{
  "arch": "unet",
  "model": "image diffusion model",
  "dataset": "small renderings of single solids in any pose",
  "train_examples": 395000,
  "image_size": 32,
  "horizontal_flip": false,
  "conditioning": "none",
  "objective": "edm",
  "cond_dim": 256,
  "norm": "groupnorm",
  "activation": "elu",
  "weight_standardization": true,
  "widths": [96, 96, 192],
  "blocks_per_level": 1,
  "scale_shift_norm": true,
  "attention": true,
  "upsampling": "nearest_conv",
  "init": "torch_default",
  "residual_init": "none",
  "optimizer": "normuon",
  "muon_scale": "match_rms_adamw",
  "lr": 0.0052,
  "momentum": 0.85,
  "nesterov": true,
  "orthogonalizer": "newton_schulz_5",
  "adamw_lr_other_params": 0.00081,
  "steps": 7700,
  "batch_size": 256,
  "epochs": 5.0,
  "lr_schedule": "poly",
  "final_lr_fraction": 0.05,
  "warmup_steps": 380,
  "weight_decay": 0.07,
  "adamw_weight_decay_other_params": 0.05
}
Rows from block 6 of a small image diffusion model, named by matrix and row number. Rows with one number belong to one channel. Each number is 128 + 32 x the weight over its row's rms, rounded and kept within 0 to 255. All counts start at 0. Numbers have three digits each. After the name is the row's rms in percent of the matrix's.
After each channel's rows are labels from the 100 images, of 14848 (inputs lightly noised), where the channel reaches its highest value: "place" is the part of the image that holds the peak. Only what is clearly more common there than usual is listed. The data: small renderings of single solids in any pose. In brackets: how many of the 100, against the usual share in percent.
# convs0: first 3x3 conv (model.decb.0.0.convs.0.weight, 96x192x3x3, standardized in use, each kernel summed), inputs 0-63
# convs1: second 3x3 conv (model.decb.0.0.convs.1.weight, 96x96x3x3, standardized in use, transposed, each kernel summed), outputs 0-95

convs0.69 090:113112170159100110094076148093145108170122103158099204179089083112039155163070112101138086182142112139132197177114147139188152126134171140159146094151081084066143168077134102114095070194176115
convs1.69 082:108187165202191142155146139145143188166140145093144141111129179109153125124087134129120148156144086120201163159129195153110172164197175122125143116138180144157146126171150144122105120147154117139149141161151147123116127136104181168135123125142080065131133164116081129163131127211191100177
place: centre (76 vs 14.1)

convs0.41 082:141160139141134103149129154141125145128133191127173146142131132137083143122137107087173149149142144105137142139105156119120102151165138139137114145133114113075102072101147133148143127151134114
convs1.41 140:123129061159143118124121097128160138117151148147118111091080191114120139154063138143091096109124157126166119100134150165120088074160140209120116125169170157130195085033086138149151108131102107126121181144100113116155163093145149089111168202118141103104128189149168102138160086148169130102
place: top right (27 vs 9.8)

convs0.87 109:161145165136142107116133163122133142188093099143157109134084133133167138163112116103140128121102173107117185083126150154218154096156126210123159108129124125098092088149110131101084138125117122
convs1.87 084:117096146149151136133154187168129149040130151105169135128085067114128100110134118116107108085116124114153111108118161139119153116185139124142154139127146139113143193152084169212166072152178100118127156162115148129137155142180123086128187097133103111156090137101083116080135197047093115180
place: bottom centre (31 vs 11.7)

convs0.58 089:128111101135135113112172140063144124166084090189143127143145144119127152107105112138085074152146088131146185133090073090127097130117099171086081099146140132111119128138128094136116083091122143
convs1.58 076:068157164067135141106067109138078180112128148176073147103091116080106125128083183107159143121099107175152093119142160106122147102107110073123155161091092085134141122135057120116116149081126146088129107135114106173089082128131126129172160032137060126152156160147081140100089128153123123144
place: middle right (44 vs 11.7)

convs0.65 094:134112108088145119085122139108081142147113133142126128177163083079089152149109160068139144139090152073107141114105180183155168132134151139102115154169150142182138101180164121194095116150131199
convs1.65 081:080095139111095120148097163120176113181199133123112124094059139158132128108143082158141095142195108124137158127147165121124191080127179089101151134141122122187125111127123093152126054153104114148144243143119162155117170182114175125093134117139136094081159133096134133145158084144093100143
place: bottom right (44 vs 9.8)

convs0.3 101:114161116120038164094116115150101104195173132173108134187185160105132133107104137102149215153199107125091170123087061163097138109114126158156161130125135087096102153094154086124162158163053140
convs1.3 074:131103095127106167144162142118160169155160169146143148084086058161088168115103142095154089101186097118057154135144047165121155105099059145139127118119133116075170146027126153128162115122149082109120080143114115167160135161107101165114111138097159140121151058127153161146164139136154142132
place: bottom centre (43 vs 11.7)

convs0.49 090:140132106130144145118123122115129109103072135106064170118197154128148140115142078126174023118102147132131125126115113085109142149172092111125193115120068132132088192137164188126106124177086133
convs1.49 095:118130105115112208079148163137165137132115152173162099165124089121171180070108138114127157126110074107128171146134112178138051141110167110100052173088118171075193129124146074115139166110150110160121087130164103111151097123092123208093145136140142102195117131120119085119126106119149153154
place: bottom right (27 vs 9.8)

convs0.0 118:129124115162106115187119095108136137104164097118202113102163111134140122120109099092146153120097130112116092071133134113117086105139149112121150139084133166124125140149134110129089135114121130
convs1.0 105:135100171122111086102151168162134106069113076188089107151128125084203150118167171150136052126099163111145094155132164089104145111167090151129149144152091106164064110076109149059173103138132107151125146135105103088171136130072121127181192100146129175152143132126100137106144141108183122089
place: top right (31 vs 9.8)

convs0.5 107:108105123131131097085120095110124145133156094159135125130156105149110164150147114155137121107131140144087177093111135106116077091150141131118094101120096062113112158137124112115115071105133077
convs1.5 101:138136153179171108149129155106126180160106154100138176062141101124154118107128093101117131127109159113143125162142134113099161166108139074145067137158158149096095136117098136129128105170062133128132008165138143100134096195052133167136084153158149090105148118100134141174133118155095053157
place: top left (33 vs 9.8)

convs0.76 080:109125102133091136118132104097137146119106135102100111126066162142104094124099104107125084142178104112088141121132112061104130121107048077150154118102156131092140063104116158140136077204126142
convs1.76 083:150167095175123126108138094124104169178110156148156144143199081113154135110157084186063085109106133102115119173150132098162120165157161116095120123061153118172200130147086124184092140141121184057126131155104130136104123058123154155181114111127114127166125131195106090139140160148088109157
place: top centre (31 vs 11.7)

convs0.86 085:172121141128132139081176167148150176189135128141129137130139163154097159111117144141180150114156083130089126146109102182066126156085158075116053176141123121080133160161133064136092131133069110
convs1.86 084:151140111126124163129159126145116085158102176112133186107187048069137105111151064126151105090123147125093129159139104104171095203154129105152152154177175188082117119216153137148166100083093149150117141173139096132123145118136092127177123111145163147136077153090145195119140115157109154152
place: top centre (33 vs 11.7)

convs0.47 086:116189156124092117118197074168114150143127132140144129156144115155096121111096170211110175173025139093175119136031132189090168113138123207107099109176109135138134159200130114083082163102144113
convs1.47 072:129144072129166178074119156177148142135137116133140085205081096124111094059109133149146098147181145114138152142152136177129082122094122133181152168110188132137133145072125156152103163088109154117144079128116070156139094105144130148175163117134120152070198065132147087132140134164204128127
place: bottom centre (28 vs 11.7); bottom left (25 vs 9.8)

convs0.71 078:106101082138091155087149161161209083167171103207016092099205131082095134156154091137155155146248131172149120089106085167075121127119116148146143139137177146055072149058172115106153149163094110
convs1.71 061:148146147093178099078189119158128132082148153108150111149125167118105142136163145078099139183165141108165101142134153162165132129119184118196125137131150067127087084120145185093093204090177142156167152078149120159157046066138128112126132085107088144149150106128138135107072145171097124114
place: middle right (72 vs 11.7)

convs0.88 095:146121172115132113101181131145111171132107192114120083112084112126127149168125111164086171085074169153169114119089199132068079185137054185079104174130119107122095142123093128145170088022092109
convs1.88 079:142126151134124096148156114173145182132104168136169127126156135129121123133103090125130099111146137113153143127029140064108112168157159103150056153110131177052110139176128140103169138155179113118089102121101166090132110085155130182112156134053192108152159139150167176111075131140078113072
place: top right (39 vs 9.8); top centre (39 vs 11.7)

convs0.34 077:087097094110066126097119178145084155127154081213075150118087145073102140151130128202157115172163100129170134047138095096107085154092130179152147235140131065010133124105193066148135117169091096
convs1.34 066:156170082100151121128090157140117098082127115118145110171147122127132105120196161157110100157140158099167111102152139135107102185167099093129176111154108133170147112090155191103120134123108122153178174170168131149113059145097144032158129092108140108143140119162181111101106192171063192137
place: middle left (67 vs 11.7)

convs0.36 083:128143163076160129141158152158173092154136147025000112113139106106081158095153163162136255156247129077169124137114143043182109156185107128169151080092138119140124170143144157140121127136130128
convs1.36 093:153114099171136186143151096140141084066133099140177099156079146130146129154096149104175114103166212125131146126109087074131104133131216150109175144122153088120158087157164199081057113132132129142115107139092138116118106164156138111115094118174109143066106130177114143112091185110133091164
place: bottom right (49 vs 9.8)

convs0.20 091:112157155147109082109147165166077114089103132138111109141078184105162129137163104128121082103116112156103088126130175125071112084208165103164122190104138150117139120131168115167145148113174162
convs1.20 081:072149130098081186126118138079106156127138152100130139117128139149116173127091114118149064096167058106100167101097113210162144111135056140102185120105123135148144106124063076078174141119165132098110116054124132108149075081158160073136182137152108147157112124116118185113114109140117107104
place: bottom right (35 vs 9.8); bottom left (29 vs 9.8)

convs0.30 102:159165165136110075165119158127107135142111087098061133130163093140117147119127145135106052134036134122169085102082161133156146146119165160100048125142107103130164158109122147109128127065104128
convs1.30 080:143099082133110164178133147139156105131144120103099216075170099141103113142097107161091104085131114123092122141103077088151072133088111177071131080163094131147110113047125137133121077116119113195157033138194105100109123169102114148145159076120136121157144114116131165163148098133126113135
place: centre (38 vs 14.1)

convs0.52 085:099129161195085115103109129094088158110122145104124191138103143075108100115098150133167089104197098164159124158096116108105102120204158109096103120162130101083091185152133146155120150134047099
convs1.52 091:144127118092152129108109148148151171052129065158155160136143198118152145078093146126135140118187127147091086163096100103133112127075164100172103111124098081147136113176090112117162168165152157140159137138142093151156123151169168193177155139085101140127164108027073149117147145131096097162
place: middle right (33 vs 11.7); bottom right (25 vs 9.8)

convs0.14 104:150114123035161137152125102126126153118197136126170105135135110149133136139121124037095064143143145115113130096134147078104137126154069202115112192083127081168124112094156108141125147096099162
convs1.14 118:107115138133123204183138094075078129076168149129176173165148113127104122140190152159160148161108114103087127128121206145104158143142121121175072083168104124093117128156145113123181176127129186152089152097170172095143111193113166096121084123126124166193152134126128169114100137089166145143
place: top right (57 vs 9.8)

convs0.93 099:152102122147153113102104141138151159099128188144165122161110156161050162147128113087159058163152131084122101099162137115095152161174178093073157160132119110124015117098177106139129135128161121
convs1.93 114:119157175120114175146096166178101137150106102163161085150109121107046104115134088137157195072105123087118126101127146147110201107130139096162188127112128169106107109114151152124123200167163104095124107152174145085147159096133093190128130127165149101163143118156092136132158124133044077080
place: bottom left (70 vs 9.8)

convs0.82 084:152182111173090103131240125143128137102126104093132114117105132102155147138066080055145153137191121109083167124144041038150144128150158113134140094100104158201147053182130162123092106191172127
convs1.82 062:117111142137103104084087140139168100156114086085110116152119186144079073096109141134099187135144102127089105126074147101110109092135117087125146092155188097114197102128157158201145072111131118139149147139093108151194147145096114136102145108070150086102055114051092130162121181137136110104
place: middle right (47 vs 11.7)

convs0.79 092:160147160139166136143149127101109135103089133072043160086124095141122191126173062128097034106016158133158067127100171125145181187152137154088116094151097117147182095169123166127067118105129125
convs1.79 093:119132120150133161108166115171159174122141109129124214093168146120111145148155117128121132136162085109052058177125105125152098143126105106152148151163119111125140140066128144127174142093133084173174147142213127187072115125080145146175078142130133157171107103121160128187165132190074152139
place: bottom centre (38 vs 11.7)

convs0.73 128:106156149178143169122099151143137124142133093133123148134163089091110162139122153126118181115141104117110130151113104121164096076130091115123159120144118070117156166154134103095146070152136129
convs1.73 128:152165144086084205125121121152140116118107114136130165121141210141150097038124130140119091083085077147109151160167129145209107147131051148136141118124138143190125109137133132115117131082181159141138146101087174072129173162088096139102068128116113136100101144106083121146122135104114124057
place: centre (33 vs 14.1)

convs0.29 081:142061108144168119069117117105110132118133104153125173127169086116105189099116124101078058142123181139146148078125147077146179154174144111121074209118112077121108184088156086111169136172176087
convs1.29 100:116137121130153151138129101114119049145128137085063106126145081168160147151158132063184077113129127114120123154160168115074076111094082169165159120125169179099107106076122162130094125102160105143154094131145128146124157151178126095137221087146100109188201105141105151157092133122103093160
place: top left (51 vs 9.8); bottom left (27 vs 9.8)

convs0.32 083:095089176111098169058138128146166168153135167155091141130102173113115096135150088139136112128197111120120106114123108083102106148164101191097124142173146068148133165133127147151128142193080131
convs1.32 086:151126150129166074119051130103127039129113181100117132129133089102117132191133136153151100118112130163104101116106146183144128068128132076096133151170181059181159112144140089158070123088092105189141206139135178154146127146194149122151126145155129121165166124102090107121117127151100124151
place: bottom left (47 vs 9.8); middle left (29 vs 11.7)

convs0.17 110:095153171117161090113084141109127155122153111211144159126144081143077126169170126085127185127155132115130131119157114054205137136106160118099152123129120079126082148109173082123135137179134142
convs1.17 122:183097151163151095169166137139141152103097104065133108137127137128102063180126084194131151126112108106121129143171119118164056188135158123158172161159149229122142125121134208135110112137128121162155081124134108124111120126104188163119135116098177155099111109141208159078140116106152130101
place: top right (65 vs 9.8)

convs0.83 096:169144134143105150141119186177062120237123142086000158144077149127115129101126120180109065122056084153132093112095170112140132173052145111145083205188125077109146140143151137091155130160084095
convs1.83 105:158116159066153104115049187131145172141103126098090083220129147136126138124155153142111090106057165152118121108125094121122164110095120200105141079151141109167102163195134142141067109147124132083092114177136122124082154174121099121124076098101161142092143134146131127178115139164165168099
place: middle left (40 vs 11.7)